Weights of a small class-conditioned image diffusion model.
Model: 3.92M parameters, arch uvit, norm layernorm, activation star_relu, layers 8, width 192.
Training: soap at rate 0.0028, 10000 steps, batches of 128.
Data: trained on gratings and oriented noise at many angles and scales, 395000 training examples, 3.2 epochs.
Rows from block 3, named by matrix and row number. Rows with one number belong to one neuron. Each number is 50 + 12 x the weight over its row's rms, rounded and kept within 0 to 99. All counts start at 0. After the name is the row's rms in percent of the matrix's.
# fc1: MLP up (model.blocks.3.mlp.fc1.weight, 768x192), inputs 64-127
# fc2: MLP down (model.blocks.3.mlp.fc2.weight, 192x768, transposed), outputs 64-127
fc1.196 095:71 56 53 39 48 38 35 55 53 38 53 42 47 48 40 37 57 65 38 63 50 41 30 68 57 53 44 46 46 47 60 55 53 56 54 51 30 41 14 46 37 41 42 81 31 48 49 74 54 51 66 54 64 43 47 56 53 53 59 65 45 71 44 66
fc1.197 107:60 38 58 57 54 53 42 64 37 47 54 48 41 61 41 45 59 52 46 49 74 54 32 58 41 26 69 83 55 56 67 63 46 57 40 27 54 73 51 38 42 48 52 54 27 31 53 65 58 37 53 55 44 50 32 60 56 45 71 56 44 58 55 38
fc1.198 109:58 44 68 48 58 35 64 62 26 54 34 49 40 64 48 78 75 54 49 48 52 57 56 44 52 55 33 58 68 40 58 38 44 37 46 76 67 47 80 45 48 72 57 64 53 46 64 57 32 44 59 50 61 54 55 54 35 36 59 38 41 46 40 51
fc1.199 095:40 53 56 39 49 55 51 49 46 28 56 48 26 19 48 54 67 40 39 39 63 43 54 57 30 46 48 63 56 70 60 17 19 56 60 50 55 38 48 54 43 46 44 50 66 69 42 45 46 22 79 49 35 37 45 68 58 72 59 22 57 26 44 52
fc1.200 090:43 47 12 63 56 29 55 63 44 61 42 36 50 47 77 40 51 46 67 39 52 72 35 40 32 40 51 47 52 46 59 56 29 55 57 35 63 56 57 43 54 40 60 45 66 63 59 57 31 43 54 65 39 38 65 59 31 38 36 54 51 51 33 43
fc1.201 086:18 49 48 58 51 69 62 45 27 21 42 40 53 34 44 62 53 48 24 57 49 50 79 58 30 56 52 60 65 71 64 32 30 42 58 46 72 49 52 65 58 66 73 49 77 63 54 55 47 41 49 36 66 58 55 50 43 40 47 35 61 50 53 51
fc1.202 078:68 51 45 55 51 34 47 84 53 23 43 46 60 50 48 56 53 48 51 38 28 58 22 53 40 43 56 49 72 49 43 51 50 59 57 54 59 72 54 63 66 66 48 47 64 39 36 42 57 54 54 49 45 51 54 47 57 47 41 27 52 66 47 51
fc1.203 095:49 66 59 46 50 32 28 79 46 46 30 68 56 55 56 58 54 43 49 43 53 40 42 52 67 58 45 51 56 57 47 42 50 43 54 35 67 70 60 43 72 18 54 61 59 53 22 51 41 58 53 42 52 47 33 24 59 48 23 53 65 64 59 59
fc1.204 047:36 31 79 48 54 43 55 65 50 41 62 40 61 36 58 45 46 49 33 41 45 41 31 52 44 37 54 54 70 48 43 55 43 54 37 50 59 33 46 44 43 54 58 40 50 40 66 43 66 50 38 74 37 33 65 53 66 50 54 71 49 50 59 58
fc1.205 035:25 51 66 69 51 29 43 82 33 39 71 33 51 41 44 48 40 40 47 41 63 62 52 40 66 55 68 39 51 72 50 47 39 64 45 59 55 36 47 43 50 48 48 44 51 39 57 39 41 51 62 53 45 46 52 32 62 39 58 55 59 51 48 53
fc1.206 097:72 51 54 59 46 36 58 51 58 32 48 54 55 24 22 35 68 56 68 56 54 46 50 42 65 50 63 51 51 48 48 51 65 43 67 42 54 58 48 48 51 49 58 44 42 57 61 32 56 48 42 44 65 50 36 50 58 53 51 47 42 29 66 38
fc1.207 099:55 45 55 41 47 38 67 44 62 58 62 39 52 63 65 53 61 49 56 68 54 49 51 45 72 51 25 43 54 53 20 38 48 26 61 64 67 40 67 74 45 54 57 54 59 59 60 61 53 67 53 60 34 55 30 44 53 53 60 75 44 37 57 54
fc1.208 088:46 49 41 41 26 39 45 51 69 60 54 32 42 52 30 71 46 62 28 70 46 57 50 35 37 43 30 58 78 52 53 41 47 57 64 59 31 72 56 71 48 45 48 50 45 36 53 62 47 57 58 25 51 50 41 46 55 73 52 43 65 44 61 27
fc1.209 097:45 68 37 54 44 39 54 57 32 38 60 45 45 40 56 27 45 46 65 41 51 58 62 51 41 58 49 68 57 20 50 66 64 42 57 55 45 60 52 40 68 40 44 41 54 66 64 51 63 59 34 51 52 43 45 44 41 65 65 47 69 62 58 30
fc1.210 109:51 54 57 46 50 31 81 56 38 55 64 35 42 41 47 65 56 50 35 36 66 47 47 64 60 58 52 52 34 61 41 46 55 42 64 61 25 44 52 72 61 57 47 46 62 40 50 67 57 46 63 29 45 41 82 53 36 59 47 62 39 46 50 46
fc1.211 122:61 76 56 39 46 47 48 19 52 32 51 55 53 62 46 45 52 69 61 54 36 47 67 62 46 67 51 43 43 53 42 63 46 54 43 42 66 28 52 32 34 58 48 60 55 55 66 38 50 38 51 63 65 27 63 68 36 38 45 58 81 45 54 34
fc1.212 111:31 35 36 54 52 48 48 23 32 51 59 51 39 37 41 53 70 48 48 45 45 49 36 78 36 36 32 35 41 42 32 64 51 64 43 54 56 46 53 52 55 62 33 41 56 49 58 65 74 26 52 48 71 34 44 47 53 61 63 58 47 49 67 42
fc1.213 093:49 53 49 27 70 46 40 66 68 43 46 73 43 60 65 45 47 12 64 50 47 31 44 53 66 55 40 43 34 62 55 47 54 40 52 67 72 72 63 50 65 57 52 55 36 62 67 74 57 50 47 41 51 57 55 46 62 33 37 57 70 44 57 42
fc1.214 090:49 52 54 45 57 59 50 72 44 45 37 27 57 45 44 52 69 32 59 48 40 49 67 68 57 41 46 53 34 59 64 50 35 49 74 54 55 59 46 43 57 69 40 18 44 40 38 55 52 61 67 47 60 54 58 63 40 41 44 59 42 28 63 49
fc1.215 094:64 36 40 60 53 59 62 57 59 50 37 27 69 41 74 55 61 55 37 59 54 43 78 59 51 43 47 43 35 37 53 47 45 58 71 51 60 41 51 60 54 55 55 66 61 66 53 33 43 76 62 37 57 57 47 63 27 48 61 47 61 60 69 55
fc1.216 087:56 44 14 49 38 41 54 46 38 52 45 44 41 52 63 33 69 57 51 53 36 42 54 41 64 41 54 59 24 63 60 58 36 64 30 53 77 56 59 34 45 41 51 50 73 50 56 59 58 63 48 46 46 53 57 55 42 48 27 48 55 63 61 73
fc1.217 141:41 32 63 56 46 47 50 70 46 81 65 53 67 69 40 48 36 41 50 33 50 28 48 39 42 42 32 50 52 52 37 44 79 53 41 45 41 60 47 27 36 47 43 42 45 48 32 25 38 51 38 39 21 39 75 47 50 64 57 16 41 51 54 73
fc1.218 124:49 54 48 40 49 52 48 61 39 52 70 57 42 58 48 60 74 49 52 43 48 42 36 62 45 27 39 65 70 52 57 15 47 51 54 44 50 50 57 53 28 50 64 71 51 69 70 49 59 41 43 56 39 70 46 60 29 59 72 57 49 30 48 44
fc1.219 103:52 58 50 33 57 45 76 41 20 67 44 45 51 61 51 54 40 22 44 38 48 57 27 43 37 44 41 60 62 66 57 36 55 42 44 65 58 57 51 73 59 54 57 21 53 51 38 41 28 45 53 50 47 51 62 45 53 36 47 43 75 43 40 49
fc1.220 098:38 57 24 75 65 66 57 45 47 47 51 46 52 41 43 61 49 59 58 65 62 60 60 37 53 43 67 53 49 40 42 48 63 28 46 52 59 21 42 46 47 35 40 38 55 71 46 53 56 36 54 38 56 55 51 52 27 33 60 60 52 55 42 46
fc1.221 138:33 35 36 43 52 36 45 49 43 63 48 54 59 48 52 65 75 50 57 29 65 59 58 62 60 38 64 56 52 53 51 45 43 47 42 52 67 38 39 28 37 56 52 64 23 69 42 48 40 35 47 59 36 27 27 49 29 39 71 64 52 48 33 43
fc1.222 126:41 38 34 35 43 32 32 41 40 26 58 42 59 35 45 37 73 37 57 36 74 55 48 63 56 41 35 60 47 61 48 55 27 46 54 51 49 33 58 69 52 57 44 46 56 41 42 65 50 43 63 59 48 46 43 41 45 70 66 62 62 53 51 54
fc1.223 087:26 44 40 48 52 42 53 49 33 52 71 63 52 46 54 48 56 34 48 47 52 47 50 24 44 20 81 69 40 62 58 63 41 55 39 34 60 49 52 67 56 40 52 48 38 63 25 22 58 77 49 34 29 39 55 37 69 75 49 51 55 48 58 73
fc1.224 036:36 43 64 45 48 38 41 69 47 29 60 38 41 41 39 30 54 49 36 75 67 53 40 55 59 41 65 55 62 59 68 55 34 50 50 56 75 50 36 48 47 46 39 30 39 52 54 46 38 55 37 53 41 61 48 50 77 58 60 67 50 72 44 41
fc1.225 072:44 38 36 55 46 66 53 73 61 67 39 36 54 68 57 61 89 39 59 44 40 46 43 37 45 56 64 36 55 27 49 68 43 55 62 63 54 47 52 57 60 84 35 57 50 67 46 52 77 69 56 48 26 60 60 39 65 35 51 54 61 35 64 60
fc1.226 085:69 52 59 60 71 44 56 39 55 56 32 18 51 53 50 56 61 44 29 52 33 54 64 56 60 44 57 31 63 56 61 61 67 59 37 56 65 78 38 56 55 61 53 41 40 52 59 53 62 36 42 45 48 62 43 62 59 64 49 40 49 62 34 64
fc1.227 078:44 47 35 36 50 78 45 54 51 39 63 44 69 33 39 50 53 41 59 47 51 56 55 75 44 37 58 46 37 66 57 41 68 49 47 59 38 47 43 77 45 65 77 36 61 54 48 46 50 48 53 54 59 49 50 41 37 22 35 64 42 37 52 47
fc1.228 112:51 30 49 35 32 74 50 57 56 51 58 48 49 65 41 41 46 47 55 50 37 44 44 56 67 42 39 51 40 31 43 49 25 31 37 55 56 59 58 33 77 51 50 51 49 57 28 41 72 55 41 44 43 63 66 46 56 48 27 56 49 69 68 67
fc1.229 096:36 64 33 55 55 38 51 63 51 64 45 40 31 41 73 37 54 41 61 35 49 42 47 54 28 30 50 40 21 55 58 60 50 38 47 50 67 51 39 66 59 39 50 55 36 59 46 69 41 50 54 44 68 56 42 54 54 35 34 57 68 58 43 51
fc1.230 102:47 33 43 49 61 56 58 71 59 42 52 50 38 41 46 46 44 45 64 36 39 50 44 42 75 58 48 54 50 37 36 74 57 40 39 56 49 34 46 49 74 27 45 53 44 43 51 48 58 62 37 47 58 31 70 52 53 44 27 67 34 58 15 72
fc1.231 110:62 41 39 46 66 47 47 69 50 58 52 50 52 63 57 49 31 58 30 64 51 53 53 44 62 37 47 54 57 36 25 35 77 43 70 23 32 56 38 51 56 57 68 45 35 24 64 32 45 36 61 39 51 25 50 50 35 47 69 45 44 48 52 40
fc1.232 096:47 48 25 56 49 57 52 57 40 57 44 43 57 83 58 70 51 59 38 69 58 60 38 52 50 42 40 48 48 44 57 41 49 28 45 37 70 16 54 43 29 49 67 43 54 47 46 49 36 35 64 56 48 52 54 50 46 41 52 49 55 49 59 42
fc1.233 109:69 71 79 46 53 67 54 34 42 48 20 49 28 31 59 54 44 69 35 56 46 52 50 48 47 52 60 61 46 55 39 55 52 75 40 60 41 66 21 70 53 51 51 64 57 52 33 42 62 51 44 60 69 37 53 60 74 48 46 60 40 48 53 28
fc1.234 061:35 25 77 55 52 64 57 63 38 71 57 48 48 47 48 50 29 36 67 40 42 43 45 74 53 68 55 60 42 62 52 55 55 58 69 55 39 40 33 36 50 54 41 38 35 41 67 57 39 40 49 67 54 40 54 44 82 60 60 49 33 58 42 65
fc1.235 129:18 67 38 45 50 50 34 59 49 50 38 57 48 71 73 71 70 47 47 47 45 76 43 62 28 66 51 48 50 61 45 40 51 43 41 41 83 39 44 49 56 60 45 31 41 48 73 34 59 33 43 38 40 48 28 40 41 40 48 60 83 50 51 47
fc1.236 088:30 43 30 57 37 64 59 61 55 64 47 48 65 46 51 43 87 51 51 52 51 28 56 27 49 62 63 48 51 37 53 70 64 48 63 57 56 53 40 50 59 64 50 55 69 69 50 56 49 54 60 66 40 63 48 70 58 39 59 59 59 43 60 53
fc1.237 098:32 58 55 54 48 57 61 33 35 49 25 60 41 60 54 62 39 50 64 62 53 57 30 59 48 45 41 50 49 43 43 47 30 44 61 44 52 37 52 57 51 52 38 63 36 35 68 68 52 61 55 35 38 68 51 47 41 39 47 41 51 39 51 42
fc1.238 117:41 49 34 46 46 55 49 40 44 21 78 35 28 49 42 35 72 68 40 34 44 60 45 59 21 57 39 54 55 62 38 37 39 40 57 48 37 59 56 59 41 55 51 34 50 31 67 60 57 32 70 50 51 51 39 63 52 65 42 45 74 44 62 54
fc1.239 040:38 58 36 54 38 53 58 73 53 41 39 59 38 41 39 40 53 43 49 18 54 59 53 38 53 48 62 47 58 59 39 53 49 53 53 47 77 66 32 74 14 38 51 62 71 34 40 50 47 50 41 77 50 21 63 46 60 44 36 39 50 54 51 69
fc1.240 101:35 35 44 34 46 56 28 36 62 59 45 57 53 46 50 56 63 39 58 57 53 50 48 33 69 47 38 42 22 44 35 42 42 52 53 76 52 38 44 50 55 46 28 58 47 67 44 46 63 43 55 51 55 35 52 36 50 57 56 45 81 48 50 75
fc1.241 073:46 45 47 47 61 58 46 35 64 53 61 54 40 49 60 22 53 36 62 60 44 44 50 57 44 48 46 61 68 59 42 53 43 46 47 61 41 47 37 40 42 73 66 52 38 58 57 37 34 58 51 28 59 49 44 59 44 49 57 54 33 56 44 41
fc1.242 115:48 34 56 63 29 62 45 44 45 41 35 37 49 74 60 68 51 57 50 58 32 69 43 51 51 36 57 42 46 49 68 47 43 38 64 50 64 53 53 46 34 49 43 43 52 54 61 38 69 42 71 48 59 49 53 55 36 54 50 70 47 60 61 42
fc1.243 112:28 45 23 31 51 46 47 56 27 61 53 37 56 49 43 37 68 50 79 55 49 45 70 43 53 52 55 46 78 75 49 30 45 44 64 46 62 41 55 40 30 65 48 38 41 51 49 49 57 51 56 44 17 29 21 30 43 60 54 44 67 32 52 42
fc1.244 129:40 40 31 60 67 55 52 82 60 49 70 48 70 37 47 61 68 76 52 50 43 46 79 34 50 61 48 55 29 56 47 47 39 67 69 38 77 50 47 36 50 59 63 37 47 59 53 45 42 53 57 58 66 44 30 68 42 35 61 42 59 61 56 53
fc1.245 085:47 63 32 56 34 29 42 52 57 57 51 53 58 55 78 37 32 56 37 34 34 60 45 59 68 37 43 59 41 41 40 40 26 78 46 43 49 71 48 57 54 45 43 45 45 43 21 44 67 34 52 57 27 49 38 59 53 48 63 51 61 41 59 45
fc1.246 096:47 54 58 10 42 74 47 44 61 61 57 53 45 34 97 55 42 62 59 34 51 63 63 28 47 48 36 64 36 41 40 37 53 40 55 66 36 31 66 64 69 59 40 50 53 56 62 62 49 43 42 45 48 31 65 69 56 46 36 66 51 29 51 65
fc1.247 055:48 36 54 49 58 34 52 54 38 47 67 62 61 50 39 43 58 70 66 72 55 45 45 63 64 42 63 49 63 65 60 68 48 58 63 76 55 51 51 59 36 58 40 41 43 43 54 48 65 29 25 37 30 29 48 49 48 66 48 77 21 42 48 67
fc2.196 088:54 52 75 61 43 54 71 75 49 60 46 54 39 34 69 64 22 54 45 50 42 51 83 46 46 48 38 40 54 54 33 48 38 57 61 44 47 62 42 39 68 58 60 35 48 35 65 26 51 47 28 52 38 46 46 52 43 60 38 37 48 47 36 59
fc2.197 108:54 50 58 48 62 29 38 75 49 27 58 40 44 57 57 51 57 55 37 59 45 73 75 38 47 73 40 50 51 69 65 55 42 42 54 61 33 43 49 29 58 33 36 47 72 45 54 41 43 53 43 56 31 49 53 61 67 41 57 48 67 49 36 70
fc2.198 100:55 52 30 52 45 55 43 67 61 43 72 52 61 34 65 24 24 63 72 36 58 53 37 64 51 40 52 48 49 49 44 58 47 57 52 36 47 49 21 48 56 42 46 43 54 54 33 48 71 32 54 57 49 51 54 50 69 66 59 68 51 45 47 50
fc2.199 087:54 41 58 53 57 37 34 48 50 45 58 57 64 67 71 65 41 47 38 71 39 49 32 57 64 61 43 48 66 57 47 67 62 37 53 87 51 43 73 45 71 56 43 49 40 30 55 37 58 77 37 44 41 65 46 16 24 35 48 67 44 84 25 61
fc2.200 091:75 41 40 51 53 71 45 46 54 81 52 59 60 29 52 45 63 52 47 53 39 56 59 40 42 50 54 49 64 57 46 52 73 38 59 49 43 58 31 55 43 66 60 34 52 48 62 52 34 72 43 26 64 52 62 65 32 63 29 40 52 54 49 74
fc2.201 094:56 59 64 48 46 40 39 37 53 69 37 59 58 51 38 40 32 35 63 64 51 45 57 46 49 45 56 21 34 48 30 45 48 64 62 71 60 40 51 18 48 37 30 25 34 38 58 50 60 70 52 39 41 63 54 53 42 55 43 51 63 53 49 52
fc2.202 083:59 51 44 58 54 81 37 25 74 53 52 48 58 48 68 59 61 44 55 45 67 32 48 42 39 49 46 53 33 64 54 62 54 46 43 33 29 50 39 44 28 48 44 51 39 36 51 46 39 58 49 44 52 43 50 33 18 70 46 50 49 48 44 45
fc2.203 091:51 36 29 45 69 52 38 47 45 59 63 40 48 56 46 46 65 50 39 48 56 62 41 61 46 25 45 29 43 34 55 47 50 45 54 50 37 61 64 49 21 62 45 33 65 36 53 57 66 62 85 38 66 51 55 66 49 19 43 48 48 40 40 53
fc2.204 080:61 57 38 50 66 52 39 45 60 62 79 36 37 67 54 56 59 47 75 54 45 57 36 49 61 50 44 52 60 66 65 47 53 50 37 35 21 53 49 40 36 69 44 66 36 58 40 49 39 60 63 25 44 35 36 34 50 73 64 36 54 41 33 54
fc2.205 104:54 54 37 38 56 67 39 27 68 70 61 52 38 72 59 44 56 44 73 65 55 44 28 40 48 56 40 50 62 64 56 63 56 47 40 20 22 48 52 44 30 64 39 62 49 58 41 50 47 57 55 38 59 45 49 47 45 67 57 43 52 50 43 42
fc2.206 109:49 46 37 56 47 57 46 53 71 63 55 61 73 48 73 47 31 52 34 50 53 31 61 36 44 50 34 50 44 48 51 49 34 41 38 55 65 37 56 44 58 34 40 40 57 43 58 69 37 46 65 51 31 54 58 41 45 51 64 47 53 53 41 48
fc2.207 096:52 63 30 41 46 46 55 72 60 34 29 62 62 57 41 56 59 35 44 62 66 64 65 55 56 52 47 29 55 40 51 59 59 53 58 38 29 41 62 37 36 53 40 46 33 51 50 44 54 42 51 42 45 30 51 28 51 58 52 34 55 37 52 35
fc2.208 103:45 51 26 58 47 66 49 54 38 48 44 59 62 37 61 39 50 61 65 31 48 28 56 60 35 43 81 38 39 50 52 38 45 42 32 52 69 63 34 39 48 45 49 46 37 59 50 41 48 58 38 73 53 39 33 62 39 47 55 37 16 56 47 45
fc2.209 098:61 32 42 60 58 45 54 38 51 32 60 47 49 35 39 56 55 45 47 49 28 52 49 37 65 63 40 37 61 24 49 39 18 65 49 58 54 47 52 50 65 50 61 61 46 26 44 47 48 35 44 44 58 62 60 38 38 32 47 60 35 44 19 65
fc2.210 099:52 66 58 48 61 59 59 44 61 66 44 58 51 46 59 33 66 54 46 67 31 37 58 55 65 48 55 38 70 48 78 52 61 53 58 40 67 44 51 53 40 48 48 72 64 47 49 47 48 40 68 41 54 56 66 39 55 41 50 50 53 48 25 51
fc2.211 095:68 47 32 49 25 65 39 46 51 44 46 49 67 57 42 47 65 28 41 38 63 66 62 74 60 66 12 29 58 46 63 36 61 49 78 62 38 53 42 48 56 34 68 36 38 75 51 52 43 49 44 56 56 59 27 39 56 54 78 59 45 49 45 66
fc2.212 102:53 54 57 54 47 54 68 17 59 56 46 26 62 38 57 69 52 43 40 42 60 52 58 53 47 82 28 39 54 42 61 37 59 58 47 47 42 55 50 70 47 57 59 51 54 49 48 30 39 51 58 64 70 47 42 50 32 38 61 50 47 48 49 38
fc2.213 085:67 46 35 35 52 49 46 58 61 46 85 48 40 53 47 50 37 31 49 41 59 54 51 54 43 40 64 38 49 47 56 58 41 46 49 34 42 48 51 39 39 35 69 38 33 55 40 51 69 39 35 70 62 65 50 39 60 24 55 36 45 64 37 51
fc2.214 104:53 51 56 48 36 36 52 39 53 48 68 65 33 51 45 53 26 71 67 71 54 41 38 21 42 53 60 33 64 60 57 42 58 66 32 65 51 44 65 69 51 57 75 43 72 56 59 42 63 46 43 44 34 50 42 48 45 43 62 43 42 69 29 54
fc2.215 096:40 49 60 53 59 42 50 57 37 55 62 41 36 42 47 68 52 57 37 32 43 58 55 55 35 53 45 45 62 40 60 51 52 39 46 34 80 53 64 54 56 42 44 39 45 30 41 52 44 54 32 46 53 38 37 39 74 32 25 46 47 56 14 39
fc2.216 091:70 51 52 46 65 44 47 33 53 75 53 51 65 71 60 35 56 80 72 36 44 56 32 58 67 59 39 50 37 52 43 50 72 43 61 38 28 49 65 37 31 70 59 49 36 34 37 40 43 53 61 49 57 50 55 63 45 70 35 41 36 65 45 49
fc2.217 113:54 40 47 50 31 67 53 32 47 51 45 59 46 57 48 68 50 50 51 52 44 74 58 45 33 72 46 67 80 57 70 55 25 32 60 65 54 65 54 60 60 41 58 55 52 46 21 43 60 70 46 56 21 44 52 53 54 59 44 77 47 66 54 53
fc2.218 111:83 29 48 56 59 38 35 56 38 48 35 43 67 54 50 54 49 50 54 59 56 66 73 46 50 62 48 29 35 62 46 62 35 39 58 53 58 40 36 37 62 58 46 38 61 57 45 54 61 50 47 27 43 57 37 40 62 54 67 31 67 63 42 54
fc2.219 108:37 55 42 44 61 50 59 34 60 67 68 61 66 27 71 48 56 50 41 72 56 55 58 43 57 49 42 46 46 38 50 64 43 72 56 30 28 36 59 62 52 57 33 70 39 53 34 61 61 41 75 37 57 40 64 35 63 63 56 44 54 40 56 55
fc2.220 097:66 68 73 70 48 45 56 35 45 64 45 42 61 66 55 24 65 62 38 43 35 62 38 46 59 81 39 50 36 59 38 63 43 55 43 41 52 43 34 65 70 59 46 61 46 54 51 48 64 49 43 38 37 50 45 70 45 65 49 46 35 37 50 58
fc2.221 117:26 46 37 34 53 22 54 49 57 62 40 59 72 53 54 38 57 57 21 51 37 62 34 39 51 69 43 48 41 53 44 66 30 33 61 37 67 57 59 54 70 60 65 40 76 24 55 54 52 48 48 46 41 54 63 81 57 58 56 46 33 58 42 49
fc2.222 125:53 51 55 48 51 53 57 52 53 68 53 60 34 53 48 52 37 38 66 48 46 65 43 54 47 45 29 66 36 43 59 48 40 59 40 81 61 40 68 58 51 53 55 66 66 67 52 41 59 73 56 53 54 44 51 45 48 52 58 50 73 65 39 60
fc2.223 083:52 69 44 59 56 57 26 39 68 66 62 50 34 73 57 53 73 58 79 46 60 41 32 50 62 52 35 40 59 46 64 53 53 71 39 37 33 57 46 40 33 58 56 65 58 61 54 53 55 54 58 41 61 49 35 41 48 52 72 51 56 60 43 45
fc2.224 080:58 50 37 37 54 61 37 33 71 71 71 57 38 69 47 54 58 43 61 76 55 50 37 35 55 65 42 53 65 63 62 69 54 45 33 21 21 47 59 33 44 61 36 65 38 48 46 59 43 60 60 40 55 49 46 52 48 73 52 36 55 36 36 48
fc2.225 085:68 20 66 55 65 41 41 59 60 53 55 58 41 53 57 56 26 41 59 40 29 46 50 35 60 26 61 62 58 23 40 54 44 71 45 56 35 39 47 45 41 21 47 45 47 48 71 45 57 39 47 54 45 34 39 31 27 58 52 37 31 49 28 43
fc2.226 092:27 57 47 48 29 42 38 72 53 34 73 70 52 25 56 38 58 57 71 45 71 36 32 50 39 49 45 45 34 36 39 51 55 49 53 41 44 37 50 55 43 39 51 59 62 54 43 46 49 45 54 46 44 41 52 39 47 39 33 56 41 27 53 44
fc2.227 090:66 48 66 66 42 30 62 57 46 43 52 53 30 59 44 47 23 48 32 38 44 42 64 48 42 67 54 42 36 62 42 51 39 35 60 63 76 62 46 30 48 36 33 23 30 27 64 45 42 42 46 43 57 52 46 50 49 49 51 47 47 41 55 68
fc2.228 094:41 53 65 27 43 52 46 47 62 51 39 71 57 43 67 48 55 60 46 49 39 44 70 55 48 36 47 64 30 69 62 50 48 59 45 61 57 48 52 30 55 66 76 71 36 54 66 40 73 57 53 44 28 46 27 25 15 70 53 59 60 42 49 57
fc2.229 088:65 58 58 43 55 60 41 77 29 73 32 50 66 66 50 32 36 49 43 37 49 81 52 49 48 52 42 55 52 39 51 58 37 43 65 47 59 67 41 56 39 62 48 33 57 59 62 43 51 51 41 37 78 48 67 57 41 29 38 40 46 48 67 57
fc2.230 098:55 58 70 37 49 37 47 37 44 33 52 49 46 41 62 46 63 36 52 59 40 45 48 47 37 62 40 39 54 67 42 46 67 59 50 49 42 57 50 46 46 40 61 37 48 44 52 27 56 28 57 45 47 50 48 38 57 61 57 51 40 81 39 41
fc2.231 103:49 45 65 59 52 53 64 32 59 21 37 55 43 22 50 63 60 45 41 52 55 44 53 60 54 45 51 58 38 46 56 33 61 39 34 66 38 77 73 49 67 60 39 36 45 60 41 50 53 41 56 60 52 58 68 65 50 66 35 58 62 34 41 49
fc2.232 102:70 52 54 35 60 59 56 58 52 52 43 51 24 36 54 59 43 56 67 62 61 38 64 63 42 29 38 41 45 52 37 62 57 63 53 79 25 60 68 51 60 32 34 52 42 62 46 38 51 61 29 43 53 36 58 47 56 57 67 44 48 58 40 61
fc2.233 109:58 52 27 40 36 43 31 47 58 21 61 45 56 45 73 67 51 35 40 46 56 60 60 44 48 44 53 39 65 55 50 58 30 61 62 41 40 59 67 48 54 59 43 29 50 42 71 52 41 52 57 36 47 50 41 65 24 66 43 47 58 27 58 73
fc2.234 083:49 53 57 39 57 57 33 36 69 71 64 47 46 57 55 58 64 53 65 63 59 49 29 38 53 57 36 42 60 58 52 57 58 47 45 19 21 48 57 38 33 71 57 68 33 56 50 54 50 53 57 32 42 52 38 47 32 55 50 48 61 50 33 46
fc2.235 141:71 54 55 57 44 54 43 55 45 53 50 51 45 38 48 37 64 58 42 70 45 33 57 65 65 53 50 60 63 54 79 52 60 38 39 37 25 42 36 39 45 28 54 48 58 12 71 54 42 76 54 39 33 37 59 44 47 55 42 49 47 57 31 65
fc2.236 098:64 36 57 46 65 35 37 43 58 46 46 59 43 39 55 42 54 57 65 35 25 58 45 68 52 35 37 58 53 19 53 40 52 52 57 33 41 38 58 31 53 31 63 55 30 61 69 32 44 46 45 35 47 30 52 35 47 56 59 39 55 44 54 61
fc2.237 092:50 58 54 49 64 50 58 50 71 52 58 27 49 54 60 52 57 54 34 57 61 43 74 39 63 46 58 57 46 41 48 48 52 46 53 62 29 56 45 56 51 53 65 36 42 50 55 52 43 49 47 57 63 37 27 42 53 39 51 50 70 35 43 70
fc2.238 102:45 72 43 53 54 33 37 57 38 45 39 48 61 64 62 57 59 45 31 74 52 46 40 75 37 79 61 50 46 54 74 38 57 80 48 50 56 48 45 41 55 52 46 67 77 34 43 50 53 53 62 44 45 65 37 23 40 50 54 32 44 65 27 75
fc2.239 097:51 51 40 36 60 65 39 33 71 72 66 51 37 66 55 46 56 45 72 65 61 46 24 43 53 56 41 55 57 60 57 62 54 49 36 20 21 43 53 42 29 64 41 66 50 58 43 56 45 57 51 34 53 44 42 46 42 66 52 48 50 49 39 39
fc2.240 099:58 57 48 65 63 48 70 44 21 54 54 49 40 44 44 53 33 52 44 45 52 42 72 73 40 44 36 59 52 46 53 36 59 42 64 64 56 42 65 25 49 44 61 30 25 45 84 34 46 62 81 59 55 40 72 29 45 51 59 46 43 55 48 55
fc2.241 080:48 39 60 62 54 34 60 79 37 46 51 44 69 37 30 63 42 62 25 32 48 52 58 55 55 57 63 51 25 46 60 36 45 57 48 65 72 57 51 59 67 22 41 37 51 42 65 53 61 37 49 63 37 45 52 45 56 37 41 58 62 44 54 59
fc2.242 105:62 64 40 55 56 51 64 75 52 72 50 27 53 53 43 41 36 41 37 60 67 69 70 48 43 59 55 48 58 23 38 52 38 46 50 62 46 48 63 23 59 40 43 55 46 70 51 56 43 76 61 54 52 56 53 71 69 49 40 53 32 66 27 59
fc2.243 100:61 40 55 61 51 66 58 49 59 38 28 55 65 44 70 52 34 33 56 69 26 52 41 71 39 53 71 29 16 31 66 56 53 40 53 51 32 49 56 48 49 33 22 52 63 45 44 66 49 59 20 51 50 60 42 69 29 46 53 45 51 57 33 62
fc2.244 128:60 41 54 32 27 52 42 52 50 35 54 44 33 29 61 55 34 55 30 55 48 23 61 53 51 42 26 59 49 60 74 39 43 43 50 47 53 33 60 69 73 31 53 58 55 56 53 47 32 43 49 45 66 29 63 30 46 39 46 36 39 52 53 65
fc2.245 093:53 45 46 38 58 44 59 48 54 51 48 38 59 58 17 59 66 62 42 58 76 51 50 33 38 57 41 49 50 59 45 55 50 33 48 42 45 36 68 55 50 45 64 50 54 57 54 42 48 55 59 39 50 36 38 34 39 56 56 48 56 40 39 52
fc2.246 105:38 41 52 72 51 39 54 70 33 40 39 20 58 63 18 60 47 55 22 41 48 39 60 74 53 50 49 25 45 57 36 40 42 60 56 65 61 47 41 34 38 30 68 30 48 59 46 49 68 55 58 48 46 77 54 48 49 48 63 34 38 55 52 52
fc2.247 089:60 61 41 42 62 70 33 37 69 69 69 47 41 79 66 58 58 53 74 59 56 44 32 39 47 72 43 54 53 60 58 58 46 51 44 26 32 37 57 43 36 58 45 67 47 48 49 54 50 61 60 47 47 41 44 47 47 63 54 40 49 47 36 32